Weights of a small image flow-matching model.
Model: 10.2M parameters, arch uvit, norm layernorm, layers 12, width 256.
Data: trained on procedural textures in two colours, tilted and lit, 97500 training examples, 33.6 epochs.
Rows from block 5 of a small image flow-matching model, named by matrix and row number. Rows with one number belong to one neuron. Each number is 500 + 40 x the weight over its row's rms, rounded and kept within 0 to 999. All counts start at 0. Numbers have three digits each.
After each neuron's rows are labels from the 100 images, of 14848 (inputs lightly noised), where the neuron reaches its largest size: "top examples" is what is common among them. Only what is clearly more common there than usual is listed. The data: procedural textures in two colours, tilted and lit.
# gate: MLP gate (model.blocks.5.mlp.gate.weight, 672x256), inputs 0-255
# fc1: MLP up (model.blocks.5.mlp.fc1.weight, 672x256), inputs 0-255
# fc2: MLP down (model.blocks.5.mlp.fc2.weight, 256x672, transposed), outputs 0-255

gate.238:456456534477481551488522512513430434500476568473493563510537519494515517486450493618474473406517492577366506514501528547517510599525476471501506557459472544612492517537492519514471530528522517466576496502493528500509527531475431526515411470533523505486555444444497544489538464482460484472526476435497498541447470532499486513554516535532514492469456475461507461491430442532512504535467548445468508494523452469470499526482486496491439481437497537494532514515476511445553523565447533466540474552489496449483460492451531450501512475534503492510558481513544574475498456492488417489475491443527510548488439517541516445445520535467503488343456523466497501560506477491473362500529516479382445532544501581537537497544491498484508509530478480433462481510478556511485493488575547
fc1.238:513547490447577485494497518464506484514489455547524443500536488525465503455510493476542521569494464524524533514486442453414553469394504517519594438504554440516526462493527504419500517472529497528511465434537535531467446540497411566511576458529458491514499459512554472512451517447513419504485545531527414497481528524544470532452536527569458525532463532561428551564517462446511492500481496583485540527514419547421525449475442503513541555520530463516446583476517478503508557474532531515515537473470545522513475462444524504583493452584595507420501481555488575442529414499502455449479519489499468507491473493475436475583491460515490530530525516427550494556506489519453435437511465510526575510522491507468519538521464544501520537500497433524483497470502549461484537537510428
fc2.238:492483532512468446506538521521549464506544563435590617508511506488582488448592449538462496496557494446449480450432492557536535523436475440458534577561511508554488517472504415486527451549487511541544520527503543527517462461545510506445482512524536420461568519556489450458491521496536528487535481524445481492446452500514544502504506479536509548487497483472538382516458530506579501512427479516527429535468472441456482425513496507511445508494433521502548498464486535467538527492562533451539522508518424501534484494470482532526560516458499517508479479569496517501534534486446514542528450503518488593489463550485480505504479490421507517470576509465476587541592461487484533524536575490534407449460546507466468508537432507441517557521485522425532531445564508537514500498444473
top examples: purple; red; ground colour: purple; pattern colour: green

gate.168:439542500459450487560492486558449545518581500442557464463503497497525484515607499494538494510571473557430536539494495514553491482473548577469537551408479545468489538433583499516473466460551437480529519495524456482415437489565487545558504489519507530502482459440500541522489432505549542469479483507504527522415445451525534553422468446493532494443582460514454527464498488550502545440447435496465518535431456501531452445504503532503581500494572448448591483503472486482402521516508523489511556507426532421522503542438462508461447507581494548494473528464504475476507473463506468454477466509492518508543481524462427562525428443515509500577495501487531504467484540538504508467524532534527514526538477407439472436509506495512510493516471566516499482582522507527553492521464473
fc1.168:453463448499450467436459450574521524498521460499552491480526527473507469519542506447506528443495515494480506532428514503551517439444494529447499486463558477520583508465556478456460502490556489457531530467489476479469572524515551503443504537554500530459523523488554491499531465498481516436530516468471582492477481401479466501510581456469426559488551449486453449469499586534509610434517474544556505530539537491521554606528456537516523526538553465465500495474481546484505517518564496531496527501567491537501470535422489462467549516502524558427483531519490552545500512491516548554512519443456434513589499564508527530590529472484600474482490459474435492502480526552548457506526484493523494453502466497572526561560552556461508470493517537509508506487506439561582487490463369
fc2.168:504505496481493478550513479476511464494523534487522546509512524477520469503466476455509486588506472450508477487475409566463441473531488532431486581448548519455516518486519554509492529464468447459532518507596561499517561461524508533546506519532461459522497488425471508484412570440532493409500516569504604533512394446555586516465523512509412535563548521492540472507489514496483454464482474481482549508487483461510602492467521506473519469517495427534465467511471531524429470453478479481510529490507443544512560550487491525503538557437514553395551481463491579539457442465528546496486520443487522597520512503495516509489492462453522457515511470527539404479492481482505511478525523505522483564521556493475542470458476491348544481473460435486477470532543469538521525549408481
top examples: orange; ground colour: orange

gate.419:438494558531537530508423502467574512509543468512452434599582552513412470508455505441507501504511511451486464541530395505481549535506436529567444536487495534535450479492495451480430543512411509464507500423474563545524485384554463503501509522479529472426489507464552497503490458540480527509508539492463509455491544511495450468484489468506604493431485497500508481540477567519525498484501569541461498536503469491538435490468509558571551542434495587448500458472433451475544482444537483499480451482499545469427484458473472537419588529492448545548470478532551473463526471542462475503462534485504526437525491503435500430487489508510484538548521495479487536552549446458508484519417521534524469475504542527431509466503484477497477458497505490504506474498470527439597522536392490
fc1.419:442502503539391482453482507482484520459486520508528460499590600438442452515501389430467536552520477438465478551496479542437521465522523507498405459529525470603531554494542500533560569563460490489434515474528492565520466417567504502489540474478570531508546538532510464430496431509510537452485534398427493455438537394477518551503513485481553430495484470542522559476504469569419507478468490480490469503502473461498480569542535467556488475445556483468484461446526575513496470447508535474473508462546529506471505431477462581464475495544520549505496556525527579490516548526512512514513452513481492513483469497463519414490481478504490552519545464456488481559513556482420503493488479471534396534473511501496536488482471431491510506491495535492452481507498515496564496517491490
fc2.419:544445389419484488526504494481525478494506494547530520471504490527464483513523604460534530514474494503464503413501550449531585475512429527467512490456434419551569532468504480488548558473598504488526513535481495458470447514518547570510553471523529499580482476475446454498524512469461495447523497541472490458466479476536535454525443477542508440523534448484497525487472466460572538535483474554513551483481495468521517490521475500476495462569496470484552594531584504486420507513439502461496457526588485490525464562572453508467434544523511518469518489486497535504510542451494598564460579549498417524478434471515482535501429495483517467552489567533512418489514508505488554473522484408548556488439471467513595514535496524446495499538529513433561502455537449537456479450526532
top examples: orange; yellow; ground colour: yellow; ground colour: orange

gate.301:522484519434444389454472473551581484544493427390460517528556521588493569426516531493513583495502504478479478519452421464471470536476482523495544547494541520490477526522471519447593552510536518458546485481508505466520565529400468500497526473449469518485520436495476535521540575510531544513463473470581481573547523444571481448548512462493531548472499560523454460558454411506541552527572465487531573506584469504460469553542499456499534571532474479529562527493528557528589487522483543468499537471467493407529491470468531529458470517475502458492467520547545513543487519459521512489417480517483499547471507550483489555487485519464565463507520519430520580495456513485521433485470436527465563503553489518521472538522468501474509484508555533471524482501532472506560457453467516
fc1.301:443478450440516525484524501466524502528496512566510510535465440468478533515508526551437516510470548457406481542519563452529477464531526507492504521539492517585481500461457482516449456549528499473457531523450537551516448560461553559525405471572528466558520519478581620514520437508523528533470515512451505498550466526492466470525513435480493511493478524440377504504432544518499464557472501554546491520505445532559505520422431595536532517570549539479469475474460521456496552551409391545489573468462539498553518472530469543502503441556532469515545452536461495475433465473448552571499505480489490427518476463492471554466474521482540463465480509511451474532499575513488516472494480479470497458468548480574530503558491512551461516539538540545484504524492513425476532459542550
fc2.301:523514543529490581459544566497518395506442529586496430464465445515464447481473482557558483419507469523511509424505464490519469451488520520544490487476501524520500555489531515520520489544458451524543503508570520583503484478549502483555534567496512520440469473494547449473530517578529515514548455537502446504516544509494509470457504479557539515466513486486554475446467495530518552405492499503507526486488462520440543519514436464424476500452441468478496513531498390452554459473506463515436419518549492545419471576502495455546454454521412545506496523487496528390550486519502477485482478494533431476585551488525476476532490538445491526521574510507474424496538530450514575438523495504467472504472495495535476488530478466582512461399480395578521511501498508540442514534540542
top examples: orange; red; ground colour: orange; ground colour: red

gate.179:509507534530441536483451514529540518561515519523526527471508465571541497448519510432532485468554405482548512485461511471549442557531508477467500457494558501457542487491479449397533530529475441547490469502370449443497558496496521445493515508496443596505484497493490492532587420482443603453476441503512508479506490445486483468452564498531543514564482463463562489476531512423449504511482556513421607536492473575460489447476572473527470549506485512505494514511496507473527453505563483516453484543529470507492474506401444479471508561515432558462527544464483541515455498537521527481524553500548469522476504485605497503499470509541570580459506500476398473488455507529512542467488524486517506511534482437507492540523427516454532425536446484507487447517520484571554550502530514
fc1.179:551561471468537394500457511497494517355495580440517462428539524477497542596485429510526488506484584515514507505508516564538572517531502521529484500477441514462502521510503506549494455463513561462531487494608522515536548495574500468479609512436569426443501497535538478457486471508534459423504535554503488516512492530481513489538480502532449510493525476547560444544473480576525522459515473425533526477522487476443496509549493498471511481481491475532492454450529472473423568527498501515545480453510471462541571505505543485450443511406514429461503534504503504485543522467520559481461429502474483566542526496534529453395530524501424482516498480491514525499527491431484498567521543509516456473470483565520469445397503498465446497491569437526500567520458488487493517524501417
fc2.179:550487544574474491456456450485438542492540581475495556543438544406472523508504430441516572517463519530463469478535475553445539499517523457493462453529495525440566530485558527476511559473496585463615476449527433448516487542530467463453525462514577524533523521482419511426459542519420520453484380492504503470487513486497522459573540504487477514581473491471508456538509455527548514523497498514519473449502575461553542481503504471506496554469575498574514522486506535477523502489473555521575493481490537501525471491530458579476571475510493512573538577501552523515512532514436566479487492548536527525512534518522516571451452552441544547525468493578501507514577478527528557574457504460500497530478471477464507501500479556446497505442517482479519556564551496471570537487482450
top examples: purple; green; teal; blue

gate.219:513540491504531428535503458496514538489513562419510525562592503534538526557480463523500484543528430484457460470484522519523512477449497488474468526548475435519447541487435528462457503478494480459473524495463574533480486542535552528539521486498523522432466553467479493400614466452501475498529486471513574555473451469470499505526399418458497531524476454467470478523494514518522470543527426453486468487498465485526462545497512423439520479451477497538506511507526519565401485513574551543488486503506516433466568513558494520502469462420491497548479502513465383468433541435536507427491487557530490525553564500518518560521465433444430507524482532516464469496421489593465555481577511529531512429494517478522474551414502532474508511557495582476532542533487502514468505513427495
fc1.219:486526529485478512499509527461506447489470385452461511453545488539511472400532472512559478449504461505462488494485422487552518441539521474479531455472523556435497526498542483469528530496529526606445533490511471503487517509506439450397469524536517490558495424538563471559429485503460471492495534424472430478527503497473484530420529521573546502436541465561598521478477484503392495479433498484480561565553522555467497493569535563452468485486449526484502499440522473499517476487494443524548485599473511467489536516489479506560492472560520539517500493540470509549555512550592443412523546509479523546504439516482529479487481514462489500530509566455498457449510482532477551470499490546480539593517458474510489490515443504434495481483369518518540466487442529490516550515506557
fc2.219:546594520449585476538533508500444533492423511444524512539565601533546536460532524557466475504440491507463475496434444516526477513513474496466451542452535475491481433508529535528478584499482553509516533504520608453503507502516542530582548499528508464463536478503487473497491406454540448464472549445429481552515526451497491524488455403523488453444532540435504494475486499500533415547499467432513494580527471551550477537507520523467555488525446485458479420462487548449505500545472499467496510484506476465449509516550522592485489520491477506432475421554499460490518498524529535482523539580429501487474512469564561464536487443548448471524521485453586503557461512520553486503533501474460429516520531485497505493539463460566508565550492533547535470465509559514513472492375503
top examples: teal; green; ground colour: green; ground colour: teal

gate.59:492546529465478510514466472498454459499493441495499487487509441525501539469455427474517494516534416472463582529489487522567500439488507455523489471475542474478561490443543523482460468476482477455500437547426556572518474578529532504490477525463450481485494588464487521494456445526548513490490468595502491473413415462429493498542468450462488565540507479559450498473476460485519551580514423476480556431538495531528380472485533567406547483448529488480486493463583513454508532562511488502550482508411491516535541491477513510461525510525535528521521512540484488481478408572532533483439481466587500437518477455455533501513524478453498480504563525497474438443510444495506486475523565450489460485498512408497503516507461471506481515420517446499551565610534519454482479486428487
fc1.59:519508576542479501517541438525453574552439468513482416505482489481549450496430560535514495453510550465496460584537598550503546477508446465490531556527531518499484423477482464450492493510459532506461512478529584486488546479509530447491567514559478551520419497551508492493458521464419573495502504470539446478475434472526467480512536638501562444547515497488450468488514459487454508522526517516480490549583479479522402368484549459489469512458533549524531428524509462446490491472576562481554507490531502518491455489499485474456571458508456503510444503504474447542449480576470476556449496506551468548412472564574494522487492536461514502476486467453522523515548517436548462510528498551435509441505499527469510476459470511511442511471524513403455499463483489506475473502484510
fc2.59:438473542486507495558509526540548530393495487516545471518458482468501482528474531487474449520518569523558436483516553524472490504432458510518535580514528462522463456582526482454473470520468546487480568480470544422451528459494504497489605494497540471580498479439496431494552527421493598459525468545480453515429538484468488412562495567527451508545529514467499453537584545442499555479553534536515478526508474500434531502455504463522504540480451514554513531509495455515528489454527530488499534524529532481511540472524494556546467505536479481532498462529458590501435507441529510491511503478572453492559429483548544522591519490485504453534514480511528480476537479536554465535549575472473533505467504517433434457512480502604476446437479479433559540515466437451426524574554500
top examples: yellow; ground colour: yellow; pattern colour: yellow; pattern colour: orange

gate.514:439503477429495470560414522425547547488498451503435514450504477515546481514479558569435487533493545459499523436507550540428509518527549444452587540537489540460481518518579397477545516465500537494548516573477491531528504480566529550517464443428484451473478505464456524461576488531540483449566470454543475492502481434527520636543486503537476499509437502453377529426530488499544552528498562523512544539542484504566521484442505480460491502541512480526484467486457498543468540447498474530528545562459491509456515517469478448478509519495514525478479534528570566496414528512500494495486512585517492474453535505596521507508430502519452532515558485450480514478496557419508484539501512487482478472554562506483538500538487529523517413539537544523494546527451465527513553507554556
fc1.514:483533583570520503526569498516481429425534601522507473513447551471492483426559490516512474498489399538552497518382517490469518462502446561478487537479631473562525448506541456481456467420497483516519502482570462549426476565479469574453503437490503483516495461562597521508480437490536480507477444522461541472487522480461597470443542547516501544517463544534479482538509502536473447498509521525502431538510547479499475486566465509520457487527495498476534480495501458429480501488524500397499565451480522430507581461483478531483501452440493533454539423471481498490474538415513501488576489545462556521505543568526436471502480526487513467536500455518499471462470523440461496491522492454470462500501517495467444522512471504438519498502500605523476559539490527460542465497539545
fc2.514:538486533489495535552589536561522524403429544519527505556503529413528542510453514510550518507525482495591500478527519424479510461466477550604557461496510435458531533526528466465523435508466496513461557501463478488455514528471480471501500430469486492497493495481477563546592563511549429455528460495433488437521505509551474451493511608414442472489507427542484470536520471453456544438465540472506526460517533456513514549433506520508496456477522506513511531502540469495433538525481571467540397472524481530511458462518450560521487483494494483548550485521455503448465586501542488485465539497459427484495467529535531474459471495450494585511498499480433538446539462516528496524509443561523579516458500543486528553489520484555450411438467481536530587525474497440510527567489472
top examples: yellow; ground colour: yellow; orange; pattern colour: yellow

gate.272:494511509478574474448590527470485504493548461496507535486413524504516513510498453477470503548509455457571500543483541534504448497467533472467501497512450502487423502467486517462495504460508532496454448531482478544557490504504508561463465439429478497557503574518511575430475535502543453463468537442550515540523526534408490541425454470463464507512479568611474496514495577484466466437470498559554449458449490517457456563476470527543442477518530401456618537416550587446449504545518501535451481496554491490502465530433526523581451470506555555493520533488554506479508559529553508570508445513467514463490494541481521489548480481527545508554472498594494522564510505461456525470536500552507500526496494490483434492524485509454494495356462460440469491495478482463491469509550506
fc1.272:439461504548499519455535496477486532466475388495557423457459492491486483448459495482505527499456509491543463491554583491535502498522500506493476528523467490508458546496467448478491453564481496486485554562525504506432511477506448531439470553464490566497487476521492562441460521539511486507492525477442487443536515501469472514417430534465474503486521556529464608499530537463468451482506461608506430496467475512434480516427430529564466491584515404523552538452489529489466510514525513467456552420464439436477528517525499531628415497514495530571494482500547515447518481496489443517534499479514496462454421531514490484522489531466546500506471483574492519557511416439560475476497450549506441515472533473498522542561569435481535454487488511458427517549451525550580567511541496
fc2.272:500487483492506522473481508601519466470508438483528434434517452545469485517533562511489482459470467400543519533475517513540452514465519461503487519541524522463403519502536456508498498574508465505435550478475567480493496506474436500557457506584464576483376544507556544506413546487483550517530581584484513498508491486454409467479579540508498497484510532463484522506486500473532470548491514479474515481570496465519453514525539540507540581501521464543456451500443499544454485421482520535482494508445531543482606508444527514442518505500548488501481538477505526402445473564514475575427474467494467449464508507464496471549573521522506574497423477498422457520517500460460435529526501543496530464506529480381470516477570460529483504491504583512502468507480498454467548419483493
top examples: teal; ground colour: teal; green

gate.326:455503457489459465485496544484444484538538448488491511569492466547453473558512388538473496455490529469486496550530514476477543518503494489458510530562512489489547522465512447533528514535462485500537491537521494533569544487506477510475534509494542434499504562448528510534529482465523521547404565507552569470436474467589479517530574463533558498531453483518443553455549519521488502563478513463449499500595502495479398548491578499455496524496520529537541467420451465487430531392564432538447456552504511551525435492481488503466461555516510544511489539510536492506425455567384484540550498537524503406544530510525566516507521495535490519546480513477488443454520575505607556500495499458582495511447488487482558489500516473555471475514567492467466455455474529532449479443505554
fc1.326:487577526426445469530488445451550510525478497538471570490554476494520531562473508544447487451464429545500551482459522396451494563432539426482436505394484454437562560435444476529471519517481562544525452440438532470480429445489483493461600532527495487572525436501459449524516537462460483519511513533487542571467506606420459476485492572464551480450455514508536511479462510533427469512453486505434524582537445505493497465638474538530551595539515510543508555507398508497551454460491522526479497496480498488524518535584487544498478517573503518528521491550497444498495550586464478421513555496510511533469483516542501516530503481556509520465501473503512477534505495524520515504483520495522485543496527540524549476486517468550499487500533503476494486488468487458511519538472527
fc2.326:502533485575605513475493461429527466488497461477458566527517422472497633507487442523465481466490537500532529483549501561464517471526508509444530448477460521450430475516516473474476487533464512510492472481509461490503429441531482540555482469479484514462486562545559483512448497563443467527562483530511515522447490421514510541391498544460433476455512407461483512542483450495458563482508540512485548550448516540543501510488464582547573453510472505543537511520539448487499525514426519515541480473479524431438477445519468487566455482554530512516474481503475484507564516541530548548524557475502547504477523487511550580499486447473468533467448510471489566500556559533391495535486442555548424463489551469464477572546456434551471509521522471492560468501386488480511477496534517
top examples: orange; yellow; ground colour: orange; ground colour: yellow

gate.588:445480523515505428486491522431470492531442518431460536522538527526527491475560519524510429483459498495492545538455488542439474542510453428525509528485495534445443495555514431554477588500529492553505542461458500451597480467453390506497583503484481490512522444486435562472497494475445446477472559485399548560472479492470468525538518469544547520551549470435537445533544538473524482506508522479498621521476557487481470456466484499464549489426517536538480448466413464477470640504509534545503443498461474512441483493526543453544509494484503484517503550534517475475497480499566510494523481526486540520466434546502534453588466529505528529491504516409487470480492518454560517501563469538477452463517505494544521504507542482574430532470556576516483447560491510574540515544497460
fc1.588:502515496583548494500514454534507542460540489538581453460530496569475456583494511491508555476509552458449491473480546448540465478504527499551481468516517476568610560458470462526514435498476457437472431493587506504440492506496545523510509539524510472509474501484516448457522535478521490518510436482539486477505496469508542435542476540542503502492472516471452522539459457513475457496498557600454433491496448496534508551505583521563482519562386493536507542569459510539534451500481483519489504503549527510560510487423475530485520516553479469539446489462512418555551544506471525530463518489522487527498582494492454576405522490540434551505498475513553521565504509522503507521481477504550609549498519445437516548537482472413546433522504351523529481507450447447473466493511531
fc2.588:495492453475537522502506543454505538548412512443522450471484498495538495445513431522431408485466414484565519497504550497436570592452448460486514532526496430462419519488492440489451499504472549537501556472513508471509518471551440508537484522406517479508467512448480502488533529504503536538506490532509568454523523477457391507445568524402547468516505449510508504479509552482466522487528499539555579470480494508397425450496512499534538442462521480503473460448520472466480560521569506501517463456507464539475499529480477527512503519518544507531492476463497480451507471518486466517551493525491531509482481508502476457486482564485545464570495486539499497467563431530546514463442547629481477545465490536514461412457522518510454507444544606486504450498525486496366458564450438
top examples: purple; yellow; ground colour: purple; pattern colour: yellow

gate.152:487533541461492518493466444432535473509522454501437482536456432492559534459457521474505501475536513531453564491535466473493514486502493516514552513553489520537533495519520475508502522477580425480535478496564442475580555511552493477617490522498421529405514512499488502517472432623531533441412471502485525481482517540480476530564515451516482580463455501589540441535493534477548525464497536556412476486507537473515469460573506414491539491432515456545565463572446450434537541439563503493512470485525542542420513468491490575531498430490526556473515440493419489479486485542476534563485546499567509525416577474508560502518497482506507478493486485496559478471500536497486499507481478539457479591444440441557507474459522457524473587506522510499524504469487455526508495481462458
fc1.152:486561509467515483528488423472513556503512453481477573462486422463553546434487511538477467424467544507453531444549467520532497469520523549506508575537451531550515523528543429541492455463508443455490448453533486467542557539567465464581461511497469529459491555535455505492445482605451493440486470495478555493444559562498525498541451482492496521498481497533518467530493524465485550503480562471447442511524472479542503484551452416491558492404457485473567412595463407508525541410496512595538550519497529515443456492511474574551498499583530534464508475474515486486524462577441557568541522491541457525462494487512498508475505489505523454574511547526509480455528506529534489456499456578500493532474528436526521498479522527551464555494493523487474495410480499512534404477507518
fc2.152:501506458542488491475481507429491513474453450531522496508513496562428429556586472482533468489492443534543495464515556472420495509473434468454511484473462508436506461530509548475539507603455542534469528481455523540508452418512478469479496553538512464599509494414546494500577530457486551495514606530487488525504499460431498579488578569573435525520522548467536434510535453494476478558446497475510513493549468510475576404470538558520497461552526497478434539417542490516457512523495479452502479426511530496507590498500465512462518506495479491524491505549508526552500514465515471447496447508557532529531490481491514509508550481432522493472523470541491548467544462523463529477555488417500524491489477583484481425486478482403443500471560485444519534542561452554480534456483606
top examples: yellow; orange; ground colour: yellow; pattern colour: yellow

gate.662:483577569565462554560521498494553419547483457457523433538488487499550436518461530525509505487493402451567523509498520486534483528482510411435561446502473492521568448509512536522495541504476484545533510434416541474518473491487491479462491467461498529481541467511565479471529467464523502495545438503532479539470439504440511567457512537511587518545457462504453512547481484526512516520572499492425507456521467471443400551466516454530546484485484476513575431536463435459559511507466473493484434567477518450531505461545460476525449526536472527576544471485492480504459461570536424452526507435524527476429447539471467571539509498502506567477521542495482507468474527487481535490462534542485537476464544497464485457482488461525488469494497599510497466516433552573459587502560615
fc1.662:542506380437517500454535472459497548506490457520546554455449505477440540437519480486512492480459521511477526510540485467518469478468503526464423506493509459514460595460470452444466438517475427533462500480569437493511534505494441502507485552446470580497475445482484493505497536450514468493611541500503505449516599502577449490473459561497459458455571514489506572520521494465407480528475501509610480532484519475525536532474524512454431480592514509434484564439520521463468492501538563539500547518463524576432440499475546494560494532507542499487500513457553550409548562489550535540528514586445488392458491424497508525554446502536539492470477515506559554503464473507547510468531476516506491551508522506530518477493502530478483524473483432499478519515530515539576431515451471
fc2.662:542458470515471504461450474554503411468489498544507482479567480505511462543537475532424524461560492476533486518451497462471513477458518506473520477486526524515529457535474494537554503522498471448456513486418527495497404539511507551466461455573502540654526540582536523484492487553508571515492474535473502537535457516471587500451583411521555482462455504481517566410458577489513454531526451538448584434480484500513455508519466542521495574505532455457547545445467495472453462492522469535498489507447526577515460480511529465527446483506493594495504517510522509464507467497501517560451419501543414431497492500477544478497537559534481470498507547496521500529492441463560472482464461497547457478451467544493481435541590461447518532449419604485482475486510547497486527452537523
top examples: orange; pattern colour: orange

gate.206:541469531449515497525453472473449550485587387507569537565510511543514466530473484542462500520588447442483528472483514489528555498388544502475528510507530463486536535562438440532447500510549477536466538546545484503503479519506596461526551427494532498496496544472578430386543539531491437448534578508468547520487403521496567523503565574563438520447502551502498556498528527510551469480472489441512462570582468474523483530493515482477472569508492541407513467492563523495462487583518456544521481509424473520497554526463445465501490515484506510507536496467488504413442542482484487542466508498498478525505474525485541507536489492545538434510513572489487511548508484555568436434545440487484551452540474504518511524512462503521476493549479508410523457460527546505517508468466507
fc1.206:478556472491464459472540499493464489467509598495500534428513419542459475510521542460489527514464473517487543449514484459488469479462471514492493497470437529529439467488490563522565477544524597494512432441401533532521527481517520531560452488501517439502484471540509440534505454529509528532509416494552481495540492546419542510493510443482540447509465500505518481526426456516474515569469528538501526466391510514471537490506455451477474530489530421580456503508453455536499478444525545467512455558556466375500484556499527511531474449433543540453548571544514534572439523474557464503488501534476554501487472571486461552436484510488549534513481439544476529503426481456424503532534460571560457501520522504565410551416576517499531496543520516553520531508539507538539528541512516
fc2.206:504482446445502548454567467449468414517512564472496496492525535415476492521531541490486553482448487538505525505476388445496429465479420524483498501490476459487518514484480527565528460521464536488443495465449550492517490479559554479536456491491524434483453504510477531536523459473453512577497443513496509512549535528423493394513530471533489474482475530503493486546504429527516513487528602477491515541480492488525518510506499503502480463386567448498460501485510478539487533423485477462516558432560433524517494513485553482502505472496529455515472583530459474540537426600434489495475469463495572498518501516352426552494510453434491541468517466561465462477463527470555480555430432512495474597509444527527457460508543505533595543508548514547535487496561531504487474514491515
top examples: purple; ground colour: purple; pattern colour: purple

gate.635:513515460509521536481491493482516523572525510460596478540504471473522452518453529554555502400502420488452537543560450502545547512540487489514496451441539556455564551486544484466552464490535527511508529447502556499485504440507502572510490446513501475493518514449579573509556470461555476494491541499520498527469533528446455522529459444507506486395464465530548514490420493571390434528532452540477574571470465563482494415466488516519513513443504476431478525470538460515491538586539492468469503540585533499502454527501479535500453478498483490510500575493433503487454455463494524486526532478517516498546454397458466538466471525483541500542502561572529433563534516456433410512541546506487496536440526455531494529530490533535486492514488532493515548578598543473478514471428490
fc1.635:594482502487447492493501525493478495512462561512513508546501571450475495473534480435478511536528450463500393523515519472505501474463506550537393505485519429543544493532461540494508544510500439476518481486525488542459531446540507531444435422488505518500551479523520468506538456569472467531492498526475501524507512477479459495475504561519486561505504540494515522462591509545520479550447518491500386428554494475523492482595571454474503547511484548506500411505413514451469446444573522496542533510514476600499551563500496489516577508466496486509479420497546487528532533499494499510493569567500555559412528558516510536521557478565441487490534416476539538478497522481533488519520490570512551483537478542488415551499501490560452542512528602460474437511443531578531401520482497
fc2.635:477506489415473475518506519512478431467478487480505484508522439469532480503501504553517472542472434542505468523518504504478523464492465497438511509497513495533525437492532518607499526558591520510484562491572430536525469506490509454517538491578491446541497516508469416568590566464499400498493477473484536555483478504549549575469535463526480507515575513481482526468547519438538418487502492495477524471458537511562485491498480469409508422552515509515428495528470554553501430484466531504562418509461461571463496599511486464512524452450447524452537470547528440497477515543484441494532501510482488546422444549557547483516432478499426509490554486434562485490471523511541466528476397528443535465528489505495459571476536502539547546435462557513545575464472443569464507489471489
top examples: teal; red; green; pink

gate.156:458479549585518553497518448498435435537537516493510544558479452498495538551548497423531517445471470435534426517559543496532486548523504483526408427475487444491479470514457405461528495558489526497463438514486513471461513493529548475594544533485558546513547517497508491521495478529478528502524497532483506481464502512458522548505529514513513571430529455455522528472468591490585535498521456479565485511439501513486495543548491452439540447410465478524501532489512490529429429422469503503504499466489567461414491579533530487486529482524515454531514508496535471470542517476502539480505446431537580493511427534476516506577536517462426438501504503491488497486536491513421574484492526471563471408481421484498401547536481439446544488462553421483500470514473471444437553506491510
fc1.156:484510529452538474519523475578501523543501455488516531510443502472461527522437519574518528527565481500570475500491581390525488464500567506472428512536402522545510510526526482496492485490531507472498487516495458514443517499511459520501483478432529472497498546518558508493514492544486482532516526439509555489534432477471519508488540531461459473498523478564438539521494477442481537412556445451519485447489435457463512509476477450517447537574622478514540424485517581417494537435548563458501524526510510489513476484523484536511452546506530509506553428525525497418507545511467513561407490511478490526447475518451518553512440438548505425459470468531504538516589467480487501468473457553577456504454571531472397524495483491540449506444480507454579416503529446435474527464513572
fc2.156:463419564473591572504517455521515432516462481514540495428498481552557587498577504494538487520446481522511492488490549515495560550442446516517484521447543435497524509497428505494551485496479532516518459504489503511520514453528507523488585519471505519462500469447585469527546471455531477479460506519478529476491519562493467471471529556487487531458485487434502441486484458510537519490502481534530484469519512456506474576544486583386552468460435460520450485513396502512533447405444570548517490458474598473520469496546493487488591505461521461529504542518451472470530500556478544534562509402525497479494478493468448491505527485462517484471481468493464538446439524514433545443504537567484464505502472586430416463497429452450445544469542514530464444473543475498441546477519426
top examples: teal; green; ground colour: teal; pattern colour: green

gate.7:527587553576481412546622496436514510489458479526438492513477433522470472512488379566476480493491493508479511531526526522533515483421464522471514560487461460536539502488519589496434593507506544502542542476506467526543517562482399506482560446444492416446479508453445529477487504405526437474523444519523467560500505533493448460480455581586554426501523503537466534477515588555500491525535472517447530483560479575462476474519525488444483458513455542515487487471556420466514549516444555483458494479456486468481479520493508475545480526491514496535512475512538529538532498483514514433484446472509525505511541474450542566429549511450505524503510474483455526521544470439504540528507508498513576519488445486521509533478502559493563454461490508511475555469440431497494469550500408
fc1.7:526588532454449510447443514534488480558512480473461496499538552527535512543537565488489534510464421425512494536457484448458482520490525526515626433575485447499467529549505439449522456535562495479556486488465486444530466404443515475485550463513513502524426520504521487550578515520500490481545455460564511495469548503466476519509516464457525539535494528507536549517544487453585500485414542536525459525591532484498482461529568531550530536462527425490589511452482473486537574463402472432583492454507583487525459525540471489546474504522516462418465503505519458556583535514429486542482505536489475499529426497492441527517443546463469462534518448441539548449480485525488514537534469493487504493490459537466451538483532476493537474442556504446469491443471478570484497556485485
fc2.7:465498458538574519507492560486496523483533471474452520613520529435502477503465578463477482544447598612532534516473446562444452489528493499465550544455462464568463504478540529475488485479462522525452535480549497473495573432472516486502549528449550512452517495493504469544456534506488510482451549497574462486443459498528499533450502482463446457467487454544415476567506481446468503506504459476605466499571555501528536526484470495539485410530501548542535486521499485498548514565476500468502546480500543466540515464415479481441559507503523484513524508466484451551551484542464598532438589508421531539464547469526544467463443470508460517575492539540525525491435449447499451476468456606495547501483499519440444555476475540482471526523543539514475445542479495427530467492501469
top examples: orange; ground colour: orange; pattern colour: orange